Rows from block 4 of the text decoder, named by matrix and row number. Rows with one number belong to one attention dimension. Each number is 128 + 32 x the weight over its row's rms, rounded and kept within 0 to 255. All counts start at 0. Numbers have three digits each. After the name is the row's rms in percent of the matrix's.
# v: attention query, key and value (stacked) (decoder.blocks.4.attn.qkv.weight, 576x192, the v third), inputs 0-63
# proj: attention output (decoder.blocks.4.attn.proj.weight, 192x192, transposed), outputs 0-63
v.81 117:118078106157156055090083187083083127109163169142124163169147100108115111212193100111062138169079126141145138118116100097168104074112106141153140091189114059182170088140180104152169206150087159
proj.81 120:166150095101102193170087133099160122103161110117103096085183169145122130110069150128170158102172167137109205089094113092123097138144148097071126161096159135082209126105139113104101106077193076
v.82 085:118092088099118159096103221094132105118128198172088111132108123153117158170143100093151163107104086156159158097124077102178139124137103109159092099207111129187110091132137100101091160120109181
proj.82 086:147175098150096167148093067126120134099149120138149133120153149145129101118056165144088147124124194125129168133070190073101090114116127121032124167136147100060200159138110113113159118139188116
v.83 097:077097117136127053134129192088118109079169176164105166139171069158103102172162076111082131152095090158134095133129115078121134144108099157128113061189123057176146113174182115140155175174054137
proj.83 105:166097098092135180134068125132112120117123105103120101069132187099139125092082163103139171121154184132075204089099108127145082113122151130090117171100181160079209171088145120137099102072232087
v.84 084:125119047072119132100163085115143084098124176127145100173087175137148140116176175137143105089115190136109206148119095137178183107118130134103120138177134152149138099147117100107079158099108138
proj.84 089:172147146191073171145115106122158144166163139105146144150142094184132099139090106175103136144134108143206136150122192112089128124108148112127177099181106117116102108143078132113162122158152127
v.85 076:144157187058154179136151115152149127171168097114143066101106092210155142080091192090194120105148141101108102114128156098108157154117059108109088180092130169058112105114104133111061126067132115
proj.85 074:127093131161115091177198136136078148181042169101139205170094090133155127109141100119124135120098113142148101176129122158129105113150112126186129081130173095185117115146118145101161086172083121
v.86 096:113121138070141092093154124127091134167142138138179096119088174169121131109157148079127107151068119132098137183132092078153112127032089136111105190173145152120126105106138104116119194113110157
proj.86 097:145115117208073189192136130104155135146120143091114151156154122171104121146037097158122153087142155185156148143143137095100119138157133089153138074112146109117139059117086149101067079151122092
v.87 100:164100111166179102126171100074124140134112130140149117178125150117100108128157089104131144122092097204085134174156109102099105132100128097127111148188130095152128075174171149092124171118115148
proj.87 098:140127108163087168183107137133164065090151111148151155129131119174145172140049149147112099130151157132154144144078165102136157134132125159114133085174120144125141122107087096150088114150143128
v.88 107:146161161126145144176129075165122177153124087079172146108157131133157151119107130146142107153213130079110067106113177182069178142149166129106157143070139143101097178117104129165147124087146078
proj.88 097:068113154120166058088133197138120137170117145120097143124106149082121142118216112100131129156116088098136096108147068178175103120110096152219130125104116135149093149143149145148119127164093163
v.89 089:102151188102118104110107161180106135170169114107142132054164069139167179149165156133129094149114130051149116137106121107153137143063112174136139158103130150093126174084079110161131124128111135
proj.89 094:108091126096123140145155139088105192164101124111084111141115155099102084097162111112146184089134136165108116110174088137109089127168140076154095138076147104097133090138177184092121083119122113
v.90 094:095115091087100115111161175097149082101109210161102110162130117154132162140175113077152141091076094149128154130132069128162126113141136151112084137204147115155113103133116161098084154188079179
proj.90 098:152132105156075199145095090127124116112136113134144140100124178164132056100061167148112178118130162158114168121108147103093118141123102118085132128153144114079171167159127105086151112103179101
v.91 074:113138079041164169185141089102170086081118149085101114158108140138134142094142126132176093104210150102106125106154140164066173164160156121108121144106172144145110139200144117129111088093102096
proj.91 082:134087177148126092091104131156075137172116192099172154082074137091151104126159142099091126205104101100156132164086129186171149080109122167147150093177091185126077180160118089133182168115140157
v.92 111:168122095156052150145119173110133157106122153142095150108138175093135122119090123147089169066144195136170136043077134134107146124182087134081073085175079142156147105101132094095151115082176121
proj.92 105:126176098092204123113106093139149119108129113118084127199161088142131147137155078145128082136108117092089152129168154090116086103049181073161176152107165088113204199139136131151131152192198112
v.93 087:064126086131083099113126159158124091094142183107150184151166107087159173176201145115096114118134172079182144051097125129173174080160172162118120110148134113174145145127073091184139132183092135
proj.93 095:153148124086133138114083131105142136118157101123091110090177167146124044111126105129137174120160121115110179102172095133125083157102143096143158155085145127079174167144199158104156118068206115
v.94 108:114149181106147058124175115124091142139185143165161128105127136160093106132123124073137110147071101165100098186143114087099128164084078153099099137172135122128140095142151128117118187111083122
proj.94 105:137064083164097195179129147131147083147088135100132159140138152095117157122024131146132120091122176169113156143124101130088110101126139126172118090118187125105165125099060168117051061153149116
v.95 101:098148215100171094115125125167085133176164103129169097089082104162142121109122154116146115185079097118081095174154127088122101142066083107159163158084140154074126154105137128133115147115092124
proj.95 098:131082115171104165158196150091122150146087142116131159133145129115104130119094148126170156077172153200144114127139110125137150134207116121119060107090178100171107021099132167126098083113080104
v.96 107:094132126073125089114090105125088160120181136143141121125131156171098144146095118067154118188108050164110111134178073132081079170063168201115173130118120118135138119159128208113119119146084120
proj.96 108:149119121174178118099116125096182050146108114106152117134144167131132109046136065123122150122136101130137121079076166051107173177112105130156085208173137091155178119109189105131116146091095148
v.97 093:164134110145080118162143137120169134093047126125120178102117134061151111127148139151055137069188209101114168130112126174163087101206068122092121134163095155124121142112140095173175105101157092
proj.97 092:103134113136123149149114110142084148091165139142068140196113111121102144195137140135179075129104117125123101146156101145142146069117112106148160016124126148128100083161052126086085137181170123
v.98 137:091128106106061129125110122146163158149121129136160102145046165124117160120135165085155134128131100149104143157087072148088141079080175180155123153098139134103115136181119147183137126161087123
proj.98 137:147190151166208083134117122118114100125128116123138196107233139119113095131118034132046103117106122070136133066121169086104113181136110112121130141171117077173157115066154135091177143067155125
v.99 137:139089087116108084128134098093061120108191140176138180148183121162123081175107099139114112116081125144143113080145132074138102180157174143076131060133101097201133129117154151115104128134104113
proj.99 129:134095158080145155085110160113175059178120103083108018163049170101099157080116147101168195068153141154141113165161141136124154130102108163189092168126156162076115131164136104149101077114126152
v.100 123:146118140166032128156117124135148133092157149146163183111137162173126098124136164117173165107193184127101082152098113150159093120174078121088141105143142116077123117123131136134221110163090061
proj.100 119:153166112070188110106128109077122093115103077124091156153107137110120107159146067105091119096082074074134143115167075130104104127094144152192117118154127118188150117169133155158082171161128174
v.101 137:144147147112148123129152127137126126099147147131147156113137136133115152111090131123198116236116063136121083183095101093106150161070106156148145126103164121121167186124132129077136154146126115
proj.101 138:119129106132120088106115138081172098168141132097157100146108123193199097108116082136070142117143117138140165088114131106115136119159148103094114215166145101153132086120162173178138149126043164
v.102 138:143091095161014096148142129132130137090134151144187129172133125161131100119107118081144177143073159137072059187092111131145102113108073100150215117189127112127133175119180133152167137149125074
proj.102 127:129161183057220112084097136076152099186142092096147174140092172104121127156084104139121108075168101126160156077178100091132120118131155152148063121113128116150106036155123180139129167131105185
v.103 118:157152149142185159118158088133120071165150126131148112136141123119132120083105116126180128176139111135160110181099176123124238124040159121159109105122147132139082163111119070085104132116148145
proj.103 111:053133142111078086101099138149132207162131123089153085114115104160159146155157155113094176104119153143146143127171135135120047118169130127058123164099103122124108147179154180186156130137105132
v.104 124:193132149185154154157128143151132113126106131082079146094110100080153118112144112154076109115141167098134171121089185149160159095162079112119142142121123172111128149083106062154162150075187122
proj.104 121:086122092136077165142180158135122195116086151144103141168111079141149153202115170135157088160154159135110152147114091181132119060165149087119159084112118143128132110140088173081119078192132105
v.105 135:080143161130082163146154169157149156120119082106108111121084199077125153117175207163131136095161145131134179109099093152070170107152139103133066103133138166078130105171077099150108111159152131
proj.105 127:172187097182138125144126064135077160093122131130135188070209092124156111151134094144105098179128115090102118112108150163134106138127110122108213119115130132173165152061105110082144143096174073
v.106 137:178116153205134158181138171156135108100129149082121141121140090138144097108133104123100143136135192117086064149090177119184115108161026082150178132148161132087112136086117108112166156131153079
proj.106 128:114147102072080147095169133086145192141093142169123192130069093121152128194106187132157105152170117109134204136133071188145125076146175126093102098091112151156140115147106185139097113198107152
v.107 136:141167099117110136140097167143132087131178140124122158114083125174140119107125091053142120182155142109150107173135142095155128114111111163107224146111159155113085130106105131160160146142109077
proj.107 132:089106156128130095115164119088172155146111141120094142155120105149155081125135140134120148121117109122109163129102117164111134143148120134150053148119101083165161156174187169119096117167066172
v.108 114:077141076067095088081101105094118146119136162178146148142131156152118153163127141107167116147146114150149132130177070101107089145119202173126118120111128109166125095154133190116134100158058131
proj.108 110:182099169144161109156107123118151054140159084094118093112140180112100102072127081118098171082087119113138102129123176105104146178094083152163089155152129127085155137137152084148113124084138129
v.109 108:154174204126205180130133158175153118161119087068092061090078132107131170079139163116116123149148109088152148148131157158128160102096084131135102194097163179077127127109083099132072149107183163
proj.109 116:092140073179062109173147087152099213082111188178159200109200087162159110148165121156132075216127111136111139113077126134128110143149152076077174112128088096170152167100135136101156152141124094
v.110 120:198113140163106151167118109149142092131108141128115137148106108110140097130147101137075153063119187119128146069093176149166131081189151101137109105123086137128087177116125084162126141108159125
proj.110 124:085134111087128147117145178123084195134105118130096116154151089089107173176145189092185102098112174133109127174180111153127093124140117134103120101102144166128105125171100131121147089145166120
v.111 114:124112124106162120093109080115074117150153121128157053165178113170112131142058100060159146196084067149112087153175128153109143166036131146160167166138115114160132137117151178089125117104108154
proj.111 111:093086158116192103069086148125168112197156121093181163115131190128110145062120094135127139111155107156181129099123145042116116160089166135114082152146121094092122111124173129191136171108101157
v.112 116:146152137107191142128122135152055094142203127109093108126117146169130135132094120067165109212098084109177120146141142097119165119096141153110164126103165163125130121108087142112095154115129116
proj.112 118:075076116131107106087125142103189162176103171101139118129138093137170117107165139140116141149155114165099149152078144135104128162105105107126098205144120104123168161129208142159109131124058153
v.113 107:111097085166073106131151117115155108100140135164158169163147116147163088131148120119148136076148232099097133167129123111190147124193130079101168096188117120147111127158148086169173116149098091
proj.113 109:123122155039163140119098147132102123182154090113073102159052138074092142158111126144097150073114128127152124139207098169123113091096110196187090077089121162122072094186098135129092129151138162
v.114 129:154157106089169129098090097146110084192175134130105117094120087171141164142106091070097093140120098116186141084162174090160113131106140181059099169063117116147129094070104141156084158105112164
proj.114 126:064110122146137121180145161130170126098092151162088088195154074140077099082176145129183114167108157139083122169083155123100148169137134083169132131120136088087122210158193108139118094130094116
v.115 107:154123125149083144133124137128152116138079120131121109124127100103150115118134130136090160049111192108125167106116163145199129107174071073103088141159095140121117127094151103172126112102161157
proj.115 113:101142136094142162168122118156093179082149122143108152153141112101071141158122148146169102111111144119109113168190103140125098122120163148135154041074127140117078121171075119110139138161164124
v.116 107:128146174114237138111101120155060120143148114075083098106142142126108162158132103126151110213137076127167101084162160146098122147102090134150125161089140142121162106080104171073106149109142163
proj.116 108:139116086178067133107167130117166178113105184163178145082152108156150128095153175110148102190126112139116155136055125124129151168128141091068145155147133115091169179101150106137125133103107083
v.117 139:190139201094182135121114014143131131192112132127169124096153092132133146116111148143143088107177092141119161090124148173146150152107117152095030152106105108102133132097136108141101130089131193
proj.117 127:063155046153137140149112165136125130063142127142122090182152141135071142104176090121121112169090129131173084133128129063081111129123173078126217120136127119143107129171145103113164137092145108
v.118 123:096132098142147108132125111143160126110115162116099120149117177129129152154125145170142140097155145104175133080118156109126131104203140126108095154083126111129178125146124120144186141131109126
proj.118 123:173108142100129142095131181151106107176141126169105121117152021112108136138163142104103116127063131140072148197144120166175139138114100123120132114174130157094100176087098102136103126140128132
v.119 103:147101090138074090151137079125154145135133128144143181142138155130148106159131121139071112032144155106139179102125128143144111114197180146041117116158083123150129118150130114178152139102114092
proj.119 099:111122129107184160141103173153111070120117098139052062201111122095062155141160133095144122105109167137108086139165139109134127077113086130229136109124144154096090129147104115091090095140153148
v.120 142:121152104138057085170133185146088145072154125143097204073092183112138100138152120114095133141089138141152137122120097122116033109193125157065179091125134154119145130130104127169146110150146035
proj.120 131:147117124148143125117138094097170074125112138095094090191101112147156128151128137135178123120153128107072126138110117157143222110141068114201106169127135141172162107149143147089075144158088169
v.121 118:130157182155173197178117204180123103120132089062063117067099124088140150088168156130108116155170141120132162155108153146129138103130068099127145171108162182060128104112061102136141127125166108
proj.121 118:124140084170058129149185081128114213092088181166131205120155089146175123180125148163145079202142113098107150122069104175127118105146136100093159104124123109188170142107115156101115133167134094
v.122 109:079136089127101123110119090115136114120097163139143104124165102140106150151112117120156124164155103163132096157167108124124104141074136155158105152110129085177180108123166197115163153130069150
proj.122 106:185155159117165095182095160131145084117162118156147167109150155124088135101108084103110103097121114083109166071119127080134137157142162097112121122179151104072088097091136113178124139095112112
v.123 134:100094144129114132143146180152106165095130068111105082174071178102136112120148173124099161106054137111108163124119097146104123116169113107119147115155134182106128142161101096147096117136198110
proj.123 129:110130130138150154083108093131098161176133145075148181082176123124138150141120112179137100167198107159126102117113136139147156137090112142126139124101104145178167099062099125075119172102142126
v.124 123:172119162143185129132104054137101136159164175136156156126171091173129114124092082125182118157151106146140078088112178120151111153147139149142113134088121062123120160087152143084174143142099138
proj.124 118:135123097091083124069170201106172093131120111141159052157091116128128147102150164073109184100058146140151145181171099110119137125136141136101114171148128144118122152198161149184138114143090148
v.125 116:116110131156088146150151215124133110087140103119083138118124130125139112112170164139099136102119200095094134159094114100156109117164030077094126120180157165112129082118125117141111131124156104
proj.125 113:144119125086134154148114070128140168121101150109103185124088120120138107170082125188134096152179080125114148139133099197152131103098169126154146069081113140168147132116076131109086133187144136
v.126 121:156157210132120154161132149156115136123130109112127136072129117127118133088125156127171141199158085160095101141089100159121108134101061138139104123112153120075145143113118136123107132159136129
proj.126 124:130193048167116108145153074105146137070116160135175164125161124169171114129128093143117090178125095080130153088099109097114145137144168089077169160125142094221163111134140146131161182138113118
v.127 137:080090150152166122111149091131162184115141156128175103178136146164113138111154175173203136108176158107121092096120146103112140130186146125160083123102160068125124103135138138106143135200118136
proj.127 130:201163124075072108077118157129107086131148086171158125052140126133109114104136102095024185138060101133158135160173110148148118169097130146088159134152112165116143186111120112168130152080144124
v.128 103:133095065153061118121135104115168104134102151154165139158137151121152115146152127141093149028127205109154148129125146130160171120157165083086125103180091132141117148128138063147204107132132104
proj.128 105:117109185072171138127119165161074142146140085121074113142102117087059137165124148091124139063096153136114092140186122141149062095136103180176111061092122157090081113151089155135091125127165138
v.129 120:120117159140086136169157207121105162075112071125091165136136188076128085133154136172102157110101136142119158139119100168083119143175120076139164081186129174094133137173121098137139091138156082
proj.129 119:159143116166137156077141058139103133127123145092137133090098141129193150155117161130160124128173131118113096109119094158148135067118090166139140136099151163171156091096080138079097146134163136
v.130 150:084112136107162122080127143139108114149190090119102062171118140176130134122114141112138139117076126084169134095159140083133109144159124125076108144124145125152145085093131132127083133143161145
proj.130 148:130085137103119134131089124141123123136122148129155132092162092120091108069157136157125133173142088179100108177138139133145159186066139145168126120114106131122129216138161087155103178116093125
v.131 118:155144185153252154158131137150105120136144123086077146106132134089134130115137105195143101169148102116177137118098161134106170129132136101140138131102146149118138154090096088087167140095166126
proj.131 115:118106073166027124098189147134129176130097175139153115131116084170176141161138179100117129176136145154114142143096087182145125093165119096077153149148138137116158139100129174147105103155107093
v.132 137:123122116159079141138129126127202138145072131123142132117112102088144120105195160168076135035197204122130171109114146165166124088180128117122081130139100128115094116127127088184137122126149136
proj.132 139:139179129134120152192144111167051155045135108169085161133143124110090129185117134106152108129074142083109118133150119158139101109157133117114181047096122137132118144148068129065138115145200081
v.133 111:139162174143245189133133143159118094171123113071076073091111117093128172110138135152133115166144106098205136130140180140120168113094114113142097170085148171097116139084088102076111155107180145
proj.133 115:099112094172032106151166113144114236077122180173152184091170086170165113152159165118152101199128121145098155130077113157132104141159146089052185118131117111120149167108144138144127129139125082
v.134 125:077179118156186151110142212132146086100113102094061120114139185096144133088157122164128143131166172119155135164148163110116163132163091067133151154148174170121122078138098099098195101114152102
proj.134 118:159061141133050151130146082163091199134126143141118170083104053142167120190148176149114120169134123119105153154099092209176112089123127162127128077110081147120135180113098139158047125184144125
v.135 141:152108062126112080121105085113104105126140173142152132166119091195133113141086077036112142161064129112104074167147134119164099110101114150116219160145120120171138157115163152173152161105120093
proj.135 126:085087171077189113097101199107178102196134117107116142178106154098096137121112117129133124079154118152139149117136137079120144129116127121167039133146109113103106081158159153121122130144081193
v.136 124:146130117140144144135121149122162131154099124125098165121089103084147104127166112180047107034148193101159204089112160123169138090224167123108114099110113138137085130119125075175115131095158135
proj.136 125:110124126135072161193166158171073155081116131157073076164120097131100154174135198125170129139109179129087098182148120202145125083157089124142147068106141161118131151150080122073140072167175104
v.137 133:092092088159169110095140149123117134102140166128155136169164107161136120115116107114165141172088156105121061166129164061162101145135077094149200135144154091152135153116178115100170135162153104
proj.137 126:138092176059082112090129154113165110190153111120146128104045129148148114128089139132094179108154102168146163154169080159169152098130139155104079118118095145106110112161122174175101146159059170
v.138 119:129111128152111118105099148105162125110089131143143103161164090145130087136114128168128173057120191128085114118150144122187120161191095050147101116169104091140119128130169138095147089156124164
proj.138 116:146129152053121171148113114146094132123166089152133125106070162085086143140108160147154150100120138124152125160206101157146114111089168217151115062077123157104063125180063076159126127148160138
v.139 126:144133054111083102132132133107131115096143152148139174154092150125151098154125110097065122082097187096147165136150117104140117102176187154091192096141107164160083142152105099154145123102120070
proj.139 126:087057175115138140097105151116131117201121105082065080186094136111102129138129141127152155074146154175127109156135156165124138111118064149195054124121114149098133101150133137118091066146135162
v.140 110:156164163117170159140122166147093115135148107093084087099109127123116165117113143090134094222108051130144102165131127138081134109026076160153152164105172169102122141107097165126087156112157135
proj.140 110:093133109186103112121142100096179189114089182122167211104187117167182100106137109143125102185162102138112174089039143113114127162156153047075132167148125071158185125090168145117149138123093113
v.141 124:109114082108094078138163130121137147078091148148153155167070157100120124140160117118078128085055143131111122138139074123077101098174224129167171091152100138153120192193127117141109113157138087
proj.141 115:169115187134129112089089146105107095198153097085137091112143189109134145161104137118143136078151153179142117102150184118152159127143053150138089156110125148125161060118118106083161109091140139
v.142 114:140129189152209191164128164185125144160151087049067118090086123089139139110167143164082114106126127102167165083095178142104147094170138107115120142080146157082114132104059086128124139116204131
proj.142 114:117139077165038131141192129136101184094079182166139162112176085159166141175133163120157088214146146131105140152089109179146124120158116102102177121129123135165183176088124151092139112148132091
v.143 108:111156164118201167119137151130095113151202085118072114099119157110124141105132167171150087156122080118184188126101134092111199143099157161112066097102168149136126092129081114111043138129155159
proj.143 104:101127082167074139165134071160136161119083160107134075104140076154176127096157128155093160181150137143101115147113165177121117136127118104110186173114121135137162225097150120119146102118119094
v.144 083:151161119117108168158135101153133109144100127128122128133119123186142109085153141190109101117128168105142132070176129118102083109118107070094132131121142153084131102094071150102146142150180107
proj.144 093:074132092163126142078169120118132142119147157078146104179038136131127116142176106087069177091145149168095114193114109163127144142122116148144126128181110149172119110114154072081136135158110136
v.145 090:115123135144133142161137144143174133155110151153106089172103103098177111121112099160153099143080120084102104132150074093125118088110153082151139130142164181079075156151122174104091193143107137
proj.145 089:115111085124135139100195125106130094132105189099186160082057120109167149127147157117118111125193146125116168129122140140160173143127115175146131132153173139186152110119105049098134110089107127
v.146 109:066112131143134119137163143134149146055153124169144098165095101056086135110125137091179108173082085131056119156113075095130102145123126176148164138135149124104143164183164113164088176147062145
proj.146 109:198093094107147168136167085094189121171121146104170174107163103127178143122090103176146119143225138117150148075092152133132131112094163153138148178135152086149138114108134122121123091058095149
v.147 096:086075124127155131143073102176191109112154116134093114118086095159120172096112102099182099150191094084099142119138171137200075140110098117174191130131125117130176143139161091190084185133120121
proj.147 086:237154128121124169128141126068163119136152110151090152127165137123163057145061092139141110085110138098108088101125139119080133099127146114111172154105168151181100145150128128111154119076083129
v.148 069:168084073119184134050113131130128111179105117109151142091141113072145161161112113106129142121139170128158196137126141138152162120121136173132131129138127136166164154111149066096110104078150161
proj.148 075:106117148143115073150099140118100156137116128154133125163215124123131095154123115186112129159120096139120131126177108110084098079158120075103148124092089109088132158129141150131147124131194125
v.149 112:166121135110109137100116115117089158167088086089135110108113159165156122142142152165143114130163194073203130111133158155154157119118100159106104149120137175117121154079085075130093154116206170
proj.149 110:081134094156154084102125147125116118149179166062156103170120093127109126141146098134063165110116048192088131156184121163113140107125137074163168109091110124160116081125136114066178144139158097
v.150 095:075085121130158096097113113148145105067185180166112113132138144086093145129084117109205134172094067152123097170154128123163110138104176093184190081126108094140145172204179137147128132129088121
proj.150 096:180117155099119149158090126122141138114114090180094188067139155136157116126081142123177084150143150062161131060121139103133120126125126199083124177106159143137100138142140169200136135100119105
v.151 074:130157111099192124104133155117125091152170157134144070171167128138121104130155100131082145132062082157171114167157107114081151092123225098119135105114122103135075114139138203087183117151085110
proj.151 077:077106169119070131141094128177088166086049081144082164064096198145151183140137190114183100179171157091159142105119133119158118160130095154076093149150139137129158117133091153193073119161157108
v.152 107:144112101187093107153095149134128171141103156145128171133148120073101140191092145074199170087104095162034125094090121159151070118165091152107123119129153119134173123139129188140074111130069103
proj.152 107:148152133098147126158206122104161096134085130169166130158141116139153113059124101158180116205184106111174148133066141123090159147129149070157126166194152088076114185097190125126166109142093167
v.153 107:145215163093095145077191160089093128049111096147161139127131180120090113087127147166075115146113104176189124154135090137092180173109168191129093086137107120145095093126095138106177098148132147
proj.153 096:118095194116131105143041102208085134107157095088153096089129116136094149139143162110068169123112175162091113115133124138180093143102113171125112122100075090104139100116129172141122107156188110
v.154 099:075071141148124110142146080109171201083153165168159111152094104092081112116102120137165082136111119097097136119122105103151133149073118127132093145123136142118131196196168060153130216145082142
proj.154 100:191089115132158125131177147112167054138132161102153161096151088132171133105119125134095121136162098139124129079122145135143158120095148175175178117125167120123090096136122148105166086076097098
v.155 076:130112091135192128109066174163151069228133118095053133136119137181201135105145093133180133163165102122139139116146147133140105116104160065156177113147167157126146066103117156102135122113151110
proj.155 076:084164062123097177073110144106103181086121112160113141158098163091127103181153107117128133131150188103143112169146139110122113092198087106078143137149121158175130210092146048149113166124110156
v.156 087:088092119138158124147133127171139138103134120135110138068089129110122155117104093090175112136193101103105137143115166118203098158123079128168172146136139116152172149144173072139093164110139122
proj.156 082:229163113140143137140108136071142128138173133185109135139187105119102037158075108171148100107094157098125116098143124106097114091144167119103169123080151124129121162137133138124163119077092155
v.157 072:146143097112093115153106076156084169100181141120127160071159147203099102104143131171158143150163145123111142081140196227166090161145120117134205101053084116154189093085112075175164173102150110
proj.157 074:159150130134158187109105146129201087080164095107056106161121092163084094126162104117126145072119096139101079144123107174126109100117132084131112116149151165114129171127139158093151151168054153
v.158 078:107088120158118113174128102122151157156117186144164150162158115110123139148126176093225121089097117149059089073128141139129111121166065171130071112093118124138129111144128119159074160093092107
proj.158 080:167099179123128115135171141105152117186144081062134200104133103104138149112066087137138096150138083102174146143095103157121190132113154093158148136164143142105071140139139149138139146136120179
v.159 076:115111098124119085130094115144083132079138122127137163101175130094114137167118146073138187137101115145099147193106145159151126097164091150130200102115099108163215175133171092146135095100114128
proj.159 079:157132180151133106160088126123138135132111098170110121137202150146095119102109146169191097133132087087154128072123112109115119128105148100085086153118148110105132133141128200170143129120147125
v.160 109:099107104134106169108101164135168131134100076114069143085083121126110158123115087100071172112212145134130150120131156131163085187119100092131137167162118120151151130100177101121097089122178121
proj.160 103:184172125167154116150151141105113119075146146209135075181177108080154078123126117124147114098046195117093096135111154054111140118173119115132143104108124125117103167162116099097155105117105121
v.161 075:144130177144075193103091188075171137117080126140125167151067173078055108144124164120134145052152075224113133128093068127116073153108169162087047112146154120101078104154131130094083093125078136
proj.161 074:128098164085158092162153073162092127125176102125143132108151117119180150107111112116088133203106194112165144159093131073134121154125129103138161130126071101070123146096144116116177136115164162
v.162 091:167116076160097116099095181148098109144095140127107187164189068056171156192148159082124195109060169132104159142120100127132120047129110113126121111163124160129148149152115197102118068142130095
proj.162 086:113153133152114116161181151151137135117017143153165109158102143124111120067142137162189087167212125135135145111111130145102144173118113116135089141192119110114142132116137119133132102138172113
v.163 092:078138132103165143113107115160162067079169129124101112100123133171078179081112123125160099155202075135145129114152172130176099193112137124175153128115119080176158079144153104172138154125124119
proj.163 090:196121167107107179121062128095137163123177071153061152114146149105127067178065116120134151099065167098124068136120117092119103107128134138068146134110104151124110184144127151157101146112097143
v.164 100:125157153125111168170135135149157111143082106143120093163096126164159097096137125175132089155129108091136127090148106102109144099115123108117114147150153176065088133121075152121103187154138142
proj.164 104:100116093135125132061170122115122133142131181065178131120065139125143152140169131094071153101158146157102147171124132166160152141112117144151128127155126136191140096117125050085135122120128124
v.165 080:146169186146067150162155086078093224084123145143170140102128190088063079158097147185178125101078101174140075096117103137137115209115118168108115124083146119141118137132114074133133142122110155
proj.165 079:149057141102192078152125096131121076146220158049175146104143098115127146116105116109050124144134098119131144113089118154183141147109138133156160123106133111093061129149161166114181140144137138
v.166 091:081066089134196141167113150188153090124166147160063129115071128096138118098098084132174149159094116109112111177153149061149071111107163035170210129140136132103149149169166117097119152143141105
proj.166 083:176135076131118180109120101091126166095104142176139152133113186125171080170103121132146089131195190091168152095129115106129122100167104212066159142133174144178101122113141097156147130109075136
v.167 101:151143122149126183156097139181158127161074095125091114137078106138133119120101095152141108142174115086121134070152136118158102120109111083127145153154163171085099124108079171125070188151160133
proj.167 101:121156086122136133074185124088122121115137202107171109149082119107177121124143141096082151113140168135097144182107133136143164126136102136150126136152122142171128137123140030067159113109091130
v.168 095:157172168120111100129178110131067135074133142140191143166209144117118104134138183151117113129062165145116099123138101170086166109176126175117120108072100137119105114125069163118140107130100133
proj.168 087:065075174110116101125126106160119104169132114040167129109064120167108179092146145111108156130171058152144142158136092180164136155065124127158095153179127129102126102134151156143119152167153135
v.169 090:087145183075073120136224120115123144000114100166168119126112148097065125100124146110085095164108095146126101145135101105110157189124089204116104138130100089124111165167163126158141127164096158
proj.169 084:218085203139150124142103098166147093137168123094148145076155089160115133114088155144126137111113140135126108103112133133156129168074203176154136127082129080117134079151094197146123099100154101
v.170 083:138134159119104146168086070123131160081103129129170139146148116137067128155141199112164117089133108136055122045133140148158105129166060178086072141106138107102145130119098110172076155118105127
proj.170 085:159109168131148098132178110125186100181180125071168154124126104111152153099118093105079143128123076142149137166112118163087154135085152095183154131176120139104081115124164134068163135115121139
v.171 081:161159133111117143129072093106114120175169089086161135143142115240156146141181137105111118102238125119130179071113184199133164162155140160104100167107121114141146061057093148158139138115133118
proj.171 075:100198161105108147110129182151158126123118087131057089133111097120092154126116125102154158114057099139075109139147136168102072093134129024153077085138102121112148176134105115097100133150109136
v.172 093:148144144127138175145133121125146147173095099092122129112093155166109146095120109178113096119223154092160133065130161126129122178110103141102076191125163143131098088075087112136122160131178163
proj.172 096:117135095131123127073154140108105120128199166091137105175118080116137102160164100110056188100076137183092097190144117140127138107167131094171156068107080138131109150130138070062148138132105121
v.173 079:175109115124099093114115158086070133135119117126142154129199118084150129182159167073103186085090155160109155182080098159110157090180118180120105119122121135172167138116153119121110060104101132
proj.173 081:117138168154127078186110124159132131154063098143155098119196133129107158092118146168181098152132068123140145105129130120121123155111130055125097138121117085080159117144101186142127120141199134
v.174 070:104111148048139134127100090139143108071167157126162117134118144183042162096130164112133088125165048184118105087184172109162087173091171153141114108116131081147114087165130149158143157132127096
proj.174 073:178114206094070163135074120137154171098153048135066170072118146129147117152069137101126150145119178078148119146100131131131100118119136134100150120150099149095100162136130144141130134107090132
v.175 110:116112135111173154103123118118176101206114120098090094115092115179173168119133094142154103127176141088181131139146151114143162129093119098165092153160128161137096121137142085125093173109193139
proj.175 107:138144095149130135117116172085086147130168146128111141129144126056138111177083132137114106107073138110102141118180146110115140099158127148128183087055126143183106138175086104121120139102153113
v.176 101:140175144122125192138112128161122130150103084109120101111080163182125109093150136188140098145184142122172144069157161125125116162145122115117121145124156145098105070098068111122118168148197129
proj.176 104:094136095135128130054144107101118151140199154075139117184095111117132123166160107086046193082106157152111117208151111160114141109131123113134138114133095148170119133120153070068151148144107135
v.177 061:126078102132062122086091128141123118073086186144121096134105145039083159142121187141168122094071104170149092152140110096141030123041133133131090093145138092106154192152152112136110085125138161
proj.177 057:158062199123130093167128130110179170127153118178110167106126146110134117093129092117064146179159161103137143145086128076119164194114161162122145167159086143091118095163127141133184125104173099
v.178 076:119104116115143127070121148128132087100144116140125111078102176132102150108079112117145128155149073167198131184150135109159117166095167148129163100152136103142150156160180093115147119137146150
proj.178 081:162122158110129136144062121125091175105137087182078135106207160115116088179098127138130110160103167055129136088140133090124103124145129142063127140059119108133130121125125173186138128130167111